Weights of a small spectrogram enhancement model.
Model: 1.24M parameters, log mel input, arch unet, norm batchnorm, activation silu.
Training: adamw at rate 0.0018, batches of 64.
Data: trained on single English nouns, adjectives and verbs, spoken by a formant synthesiser in many voices, 78125 training examples, 15.1 epochs.
Rows from block 6, named by matrix and row number. Each number is 128 + 24 x the weight over its row's rms, rounded and kept within 0 to 255. All counts start at 0. Numbers have three digits each. After the name is the row's rms in percent of the matrix's.
# short0: shortcut pointwise conv (model.decb.0.0.short.0.weight, 96x192x1x1), inputs 128-191
short0.0 098:143125132110140118134135125127117127153109099125133114134147113117112124139119135111129116119142132130144123142166122134140121121119126114115147127128146144113147135125131119133118115118121138
short0.1 096:138126119130139113136153123108145130141134131140129125119122124145125144116127119133145125119142135128139109125124126130125147104116124129115120135121123141115121132141122127122129134123137147
short0.2 101:106124124143128150111101098136115133113133149146148110115139145130107119126120109162145122134128150124113151106095105130153108134096142111135115100115123114140119147124106140122139117116108122
short0.3 097:131125124126144142127131131115125114121104144110119122111121116135149124154121140121124126107125128117110126126118137137107141110120130161115123132139104132133123110117135126144124129133119102
short0.4 098:130137109121133122125110120108137129117117130111114128142116121124112120133105156118133123113111121130112110134135135134134136103127128112108120105132127128095128118128121097110142139127126134
short0.5 101:112128123145138104131103112118107137090103145151141114110136128102131105145122136124124140111120123127135141116137137123134102121113166129150109080124131114124131119124088134128157101127114116
short0.6 100:139117133130115113151141147128148146155139121136133161142132131142120148125139126136140122127132121146142107141125108147121139135146116115108139176122132145117122128130159123136107154128149122
short0.7 102:139114130137136135144137118109124131141120101103136135147087116159116130117171109137114121124157125121101119132114151121114122141125128130144142155134134141138092157124156121137145117132129130
short0.8 098:113121132149129118132135127114126136140130127105125132125159141133112141126130145129125122123141120107110115125136120121115110140125131121123130109129147128136130120123128141138139127143109130
short0.9 094:100136119127146125123122116137117119107130128127119132107132099128137118109121155131143139124127136125133140120123138129140096119124140123136128094118113113126126126122090142095139120145113126
short0.10 104:148140121145141117112116155118120140140114117110108132122136125112126131107114130122136131110126131116132115122113135136134149123148125116130143117122137135118120131136123116127120120148110136
short0.11 103:110148143149122132125130111138125126125143133130131109132108132161131137133166120173129129141145134143101110118108140112128112147116119111165149137146141126143125139116141127138150125134146135
short0.12 097:152121120116140148145131124124139146125122127119123147140129140115148128132137105128103130129144109131113128145159132104122139106140125139124143121130125129144133148121158098141140112111132148
short0.13 099:139124133116104119135132142134129122138126119136123147123122126127133134136120123139125132133125123133127140114145118115153119124147137132140126134142133157135121119138120124118127136128134113
short0.14 104:173108117082142140165122136126125097116099120135116132128130133114146105147102135125112127109135098117150128144156142144118159125164136121103136114127120156104136119147129077115125124125135135
short0.15 106:177109125096142108139139138124125137148139099127125115127141107117101151136132110125133103119119123125144106127119094143154114146147125121116144142118160124134133157118135102146129108123121139
short0.16 093:110128122127141114152135145139112121150138106133120135120127135139147126148146128129127116146155123123120121137125139131134130125118119110133122139135119140111134150125127130109140131139142119
short0.17 099:165095121119142128146151143125130116153132112139135147122118131126137139132128122139123130123157143109154126149149131140145149124156117128116145149120128139122121142135148107118137133121130132
short0.18 102:156124131091101137158127123147141093144139123147135157117139117121144107113123131124106145145138116134162137154140129141135138120154109123125145124126129143139152130141133087153139132112146134
short0.19 100:122137146140120124114133137140141129136145128099121116119128119130144140119126139106123156133129104149126129110090119131108124129129146142129116128141134101143115133134122118137119146143127119
short0.20 107:086137140134137119117109102125106137086137124107143103123142114131134117142115135128144134128100136139099135091113130109135117119112147115134102075109138099120125126078079152115123118137110124
short0.21 107:087155098159139145107136107119125129105135134126123119125130151131123121121127148127138136122118144101101122127105120108133124130112109138122111127111113110130133132145119155126094118136123100
short0.22 102:106132130138142128123130114115113131108129138109145137100127103154142121113128147139123110107127120120110139104113121111120129116085145156140112104117131102117096139109097139117141112132117126
short0.23 098:126137134131120137151116110138145134125143127110140126101148112147116121105127150132114139131122127128131147123123118133135137122126132136122142108114107142135138128118125129119117136123095129
short0.24 099:101113120141128126125141131133127130137145117138133130131124111148123152124143128130136144132114130118124105109082105134129136143098126125125138130103131099125110135112130136127093136134140140
short0.25 100:112149132124129114145139122131118129106119127115129120116142123135127118149124124123136120112107122128101122099122124134122114123113146124155115123132133113121100126128106136115134123141125115
short0.26 098:088149130157103130127137116136119132120153144139133120122122140127151135133134129126151139130112129118140174122105126121126104116120111133133126117128126116144149143140140138121110144154132123
short0.27 095:114128131145115123123131129114113141154138145131137120114120128141135129118160131122103126136126120120132140109102123122101117136110101146134115159126128121126136148115146128130111149155133135
short0.28 109:093135131172140132123138119133134136125144146098125140144119137164127150109144130109133106140126127121116122146110144123107151116116108156113097172115122135135144118123145157127097158141144140
short0.29 101:112132114152097149123139134133158120171147144119134146137125124150136152123157141114114134149117136116119128130129134123112154119119084156125100158117110147146126129116162135131088138133158125
short0.30 099:097149121145143119109109115124105152106114144131150113122143130132111117116107130142125112114131130132120137116118136126132103151120147119134130099130111106126111128116097150112149118141110121
short0.31 099:090143126148146138114138133113105143099140125141139136130118117130133120133138151130115143128120151133118123093110131123141118136098127126143126124118126126115139118112106154114136128140106127
short0.32 099:127132130149146153124137139121115135133139125133127119113120128134150148111144118139138143125134135108111120137140126116124142129138121131124149160132124130119149144127129142144117143148139144
short0.33 101:160132121119122143138127144123141133133114137132116136132146135129127136119108140140113112124138141109150119162132119139127153147134122122119160133117134146125144151131148137137121139130137133
short0.34 104:113154129110109139128130125132143105116131160138145146100140122109124122117121137112149147125094138108138154129131125121128133126115142142116101107133110125147148095120102124101104119101139138
short0.35 100:111124123102119115142109113140140113127130153133131139116144139129115107132117129137132112139091135133122117114132135124132128132131119121141116092114124100118118120119098133115140117093100120
short0.36 100:122161123119141134122111146131119140101138126112139134104139127110135122114114161105142133120118124118121139100121119138124137127121142122126114098125111110126124101131114133110116122172107129
short0.37 095:143105135130120119123131112146135115108119122130117103131142142120138129130115116119132134132134120130137132127137127128134119128121142112133130132126120127131125120133124126129150118102132124
short0.38 096:121170138137137122141117137148114132121138146139131137122144122114133124139127150113134110110126131120121133115128127119125117131111130136147120092137120122120140103138099130109120132149118124
short0.39 101:108135131129134126110133131115122117146139131118133123123116127141124150127147131126132123120124124132129138136118136106137118133102131133144104141138110125148139139132134138138098133131144131
short0.40 103:080138144121139110113106126143116138123135151139145102104136106137125105128116145128139137112113121142126130095115112127142107100113149135135119087132118110112124134121093143132129121136108120
short0.41 103:084157127143121117123115118132117129136113140117108124119125153127110140114129145143126116166115148139133122118123126115122139128107098134138098151120110115129125107098140152119092146134124119
short0.42 100:155127132101119155145139147134127116150098121144146147108119130130132119126133116128123121141139122130145132160152131144112164115131109114118132158116118149107127112137149109127126130106133128
short0.43 104:130123112142122111126125121135139136131146125156145127129127120133124131123150110135146125133131147138112139126129124116143112141114117132137130148143146110136113136120141150118133120141133121
short0.44 104:093157137161158112124121117127099135090134146141130124132101132164131116126117127134155113131132117128090150111117137099136110127109148135156113110139139115128129131122115144116162108128130124
short0.45 095:137118141117117108143142117137115128156125120151108142128120137122122115148121123130117121153115104124129119132108130132125130132134098120121118141128102112130099137114163107125106131115133118
short0.46 102:162107120117121138138144138124128122119131127133141132127147125102119105135120118115139132115132133117127119159121141119138126135143148127124151114131157126107114110160116098138142112092115147
short0.47 100:132108135113130102149138125135129126141122116143139117113135134124119128143109133124130129129125142139161100130142103150150147129124116120121148115118149148117117120131119116144109118146127122
short0.48 101:120132111136135121118113145127139135111139123130124124110154139113122123157107131111137130103112129097114115120107115129142117116115135125131126121106137122113111116132078113102129119131106138
short0.49 107:132132136141124123138139113120114101103124128141132124143111125159141125124143085156119116121117134106081143145131156098131131143136139144138127129124124141151120148148122145131154125138130121
short0.50 099:111132143137113129142134116134135127130143131110130131139126135146142134118146114147147122148150129115121144130116133103111129133111123144137117144126126128154120135109145142137122137149142127
short0.51 105:099134117160116137108136096127119136150149124142138117147125134164116138114146126134133132154122140142124142112114141112115126115092121136128115143124135119160134141120164176131130148133131121
short0.52 097:135118135113130130147134139138121127133131125127119143111131120100129135148119109116136129115155118141144124158140130143136147130147119105118142127127144163135140122136127100134117131123138138
short0.53 098:101147125147124107120125127144094156107133147130138108116136130134111096119135117124163125128097125116118130107111134124130105129108155140140126096135137092120116121122094164106147132139111127
short0.54 097:118159130134139144128144134121123138127121120123126127131123140121144128106146144115145127134120136119145111122132134125126144140100102126115108140124115135145133113118128135134104130121112120
short0.55 099:113139144152121124129101137145143128130123142149142123140127128123129136125137122138146131147120152138104139107127117128127126131123115119133128123130123114132130116123141144121134146129153125
short0.56 103:113136121145133140121123116118111133123127151128129133143131131130106147115142134119130129138120134145117122134118124107113117127118135139138104112126121117135127126115130150126128129129135140
short0.57 100:095128129157154136125126118106141142092117139119107143152111103147146128119140156139126143133118120150116123115124128119119133126126129133116123130138120122122129136112126140124121130149129126
short0.58 098:128118106107137136132134129126106115132125108128108123155125117130121131140130117128113143113136131134120105117129126136114130125120115112128112146127127133122113132123133135143131134132143134
short0.59 100:111129110157144102115128107116121131101135130130133102114119113150135108117123118139151132109133126115100121110115126116138109126118151128143134104123130122109117118124073129116150123133108115
short0.60 100:166109124118137137152123140143138128147125114133123119134138125115126123124135125134117141134147126147133108137148141150111141136141129113114129133155116118147139131134158104132114123120141113
short0.61 101:139119121133132102128147127140137136162143111150136090116133131121117141126138110145128125144137143157139126107108104138144117150130122103116156142123136121106121138132143118145127126119136124
short0.62 100:151127128122096113111136117158141134176135113140137110147153120127115144108126132135138120141128150131138144137147117142134097155097129111141125138129139124126125126143134133132130147107129119
short0.63 105:162092134133115146143126122143146123159121123130144145125121156126119137129136131142107125147136125125124128150129157131117160143146126114115124161126114135161133136148172139137139119113147105
short0.64 102:163101122091113129139137136133133116140128110129132140093135134108151134124113112125110135142123140132146116136137124143126141144161110113108132138102133134131117139130134083128115125112127132
short0.65 101:140138112127122140133147160130137132144125127123134153112145146095143115127134135119124129127132121133138123148130127143138166115145118134122127138120147137104130136146152111134095152131128143
short0.66 098:102128123134142124115140135114124148146131117083144125131142131138120147141131143114135125127098123138133128134131113128134131135125111127127131124108156134113133144126119141130122150147126135
short0.67 097:133142144128133138137120132131124121113139144126133122143132124121139133131123128129118120125123107147123141148127144129111132117145135138134121123135133128143145112134119168138132129123134141
short0.68 094:116127152130121120106116112145122115114136129118128135108121118117118101127102147130143141134115107127126140111116124133159121110121148139134129091129133116118128118118107120122157124128122121
short0.69 096:130121141116115120115116120138124125137141116135148108131140128108119125122110117135135137133138132136135114115122110133149104128137133130126137139126146117114139142130140139135105139130119123
short0.70 106:162139112122118120129130131130137127141140116127147135121129131097125135136124107153134127137141124129171137127135121135141126119153146123119160117129124145130151135148123115131128120119122126
short0.71 104:131116132162122116131160131138121135167133126125128109153107141158131153144159119145113114141125115140126103116119120129137102155120144125145149173140148121127142157116152155150146131152141132
short0.72 098:124130107125134132122128121132138143132131126155148131119133116120138108151115128133140127124130140119109101123116113131118108141138139127138131112114144123116118134119138135126097117142132107
short0.73 097:109127123127120136136133147129136137122136138127121132124120137130140106160120131117126128132129133141118118107121129140121120145131136120142124135135115125108115107125115133138123146127135135
short0.74 105:119126154138131131124118115106110126097119138105131128118120134122133106127105150127132119122134109105113133127129129108110128107110157134119126087113130141124126122123105129102123132135116121
short0.75 107:099126130132130126115149124142137101130147126113144128115126116105147137130129137107133146119095148135111119125121120123114150125123113138138108124121123123119138136107118127114098135132112126
short0.76 094:120145122133148147133149127150129132140129125128118128145126130140149143119153120115130118132121135124113140138130127116148122128136114119139140146127129129132142140115146139132113135152142149
short0.77 104:132141135117135129120133149136121135101151124134127139108128106123144111136095133148145143103130130103110115111118127135135107123126143105138132100130124128118129113107092118110142135147115113
short0.78 098:093155125163155103125122135101120152098134142118115113115126122144114133123130136138131123097130135102116130131125152117115131116104122129166096112131129130119122128130129143111163132132108115
short0.79 100:172121126131126132129115140132144129133111126150132120122141141107119114137120126142122119121125122138144120133148109131158124151158138117131140100134147133119122135130137095121147112120130139
short0.80 097:129136142119126127115133119123122140111132133119127133133142144140113110141100143142126121111123114101116130140141113111135125123133134145130119103124132103126136108125103136115117138142114119
short0.81 091:144117124110133117123122137131134135131137138141132120138109120131111125136125124131114130132150114117135131142119131132127137131133142127137127147114116127138131135135140140144123124126137126
short0.82 098:111143136156119144110118128128124138120125147120137123130130137128109124128144132118137134137104141131132124112137123123121122132108125150122110123142113103124109138145131141134135130122118116
short0.83 099:154121110111122113139135139127147119138127103128113154128121108132147125140141122133133152120128155133129115122132114150135117127143133127123136128133121132120143130139113098133129127126141125
short0.84 102:109154142137113125119119137157130139168151145126131107123134124132095129122143126141143124133133138118124140121122135137130118117146134135140118162141127114130114138123153146125124155129119121
short0.85 095:132136138120120144132123123130123134148127130119127127127138133106108135138119125108107133130125147119140120131131134145116140130119122118123117113110110144122124118136114139133121131122122131
short0.86 097:156108116129123146123132138138129125149146122141110129162151115138136126134136110124120142131130148102121123150125118117142136149147111143110129158124146133144132136108120121150110120115135123
short0.87 097:086108114136143131119117136128125126110132125122123119125116132140119124112123142138126115120102134146116115121129145119134111134117155130146101108133112102138123112143120160118137114133130100
short0.88 099:189114134094113123143130126126132119145113122134134144123140120121128134143130106137113126133143120109136132130137149135131158138150133120116171129134150157138140132126140091122123108117122121
short0.89 093:123121136129141120116097119124135127128124145134140127119140130106124111122114138105127120116117110123135138130142142134122120135124124120131115111134126109123137108125139135121134130122115114
short0.90 097:137106138136135122124122122160132121149135121158119123133125123151120132126129110121120141124124133142132128119118119142114120119146123109142142137147137127119122137137133119146133124113152110
short0.91 096:137136128148141135125109138136118135126124138139101135099154126137113124118123144141142133134137118120126125139122114147141141125143134115143143111125125137122138118126125155142125130127145121
short0.92 109:082123141143132123142131123132135112141132125105118149139112112170144131131164120127113131123133129139126121116124162124082142109110100142149079154121099129130108112111150144138121143127125129
short0.93 099:153135133103100127144148129133141123153114119127122145129129116131148144140135097135135121140140130121156145161133132130132154123140121131132147159143127142136137150149150111117123145119140145
short0.94 099:083134142152144126112102111126114153109128145134151096139129135147111118140137140121143130129131123126112144090113127110139099135106150139164129125111151102115133115098135164106155130147124132
short0.95 098:099145135139132121115110146138114127117137142134123104125134125106121109128119109142136106145109114119127139117104120098144091128126162130158125115134156114115120126125088154131130124122103120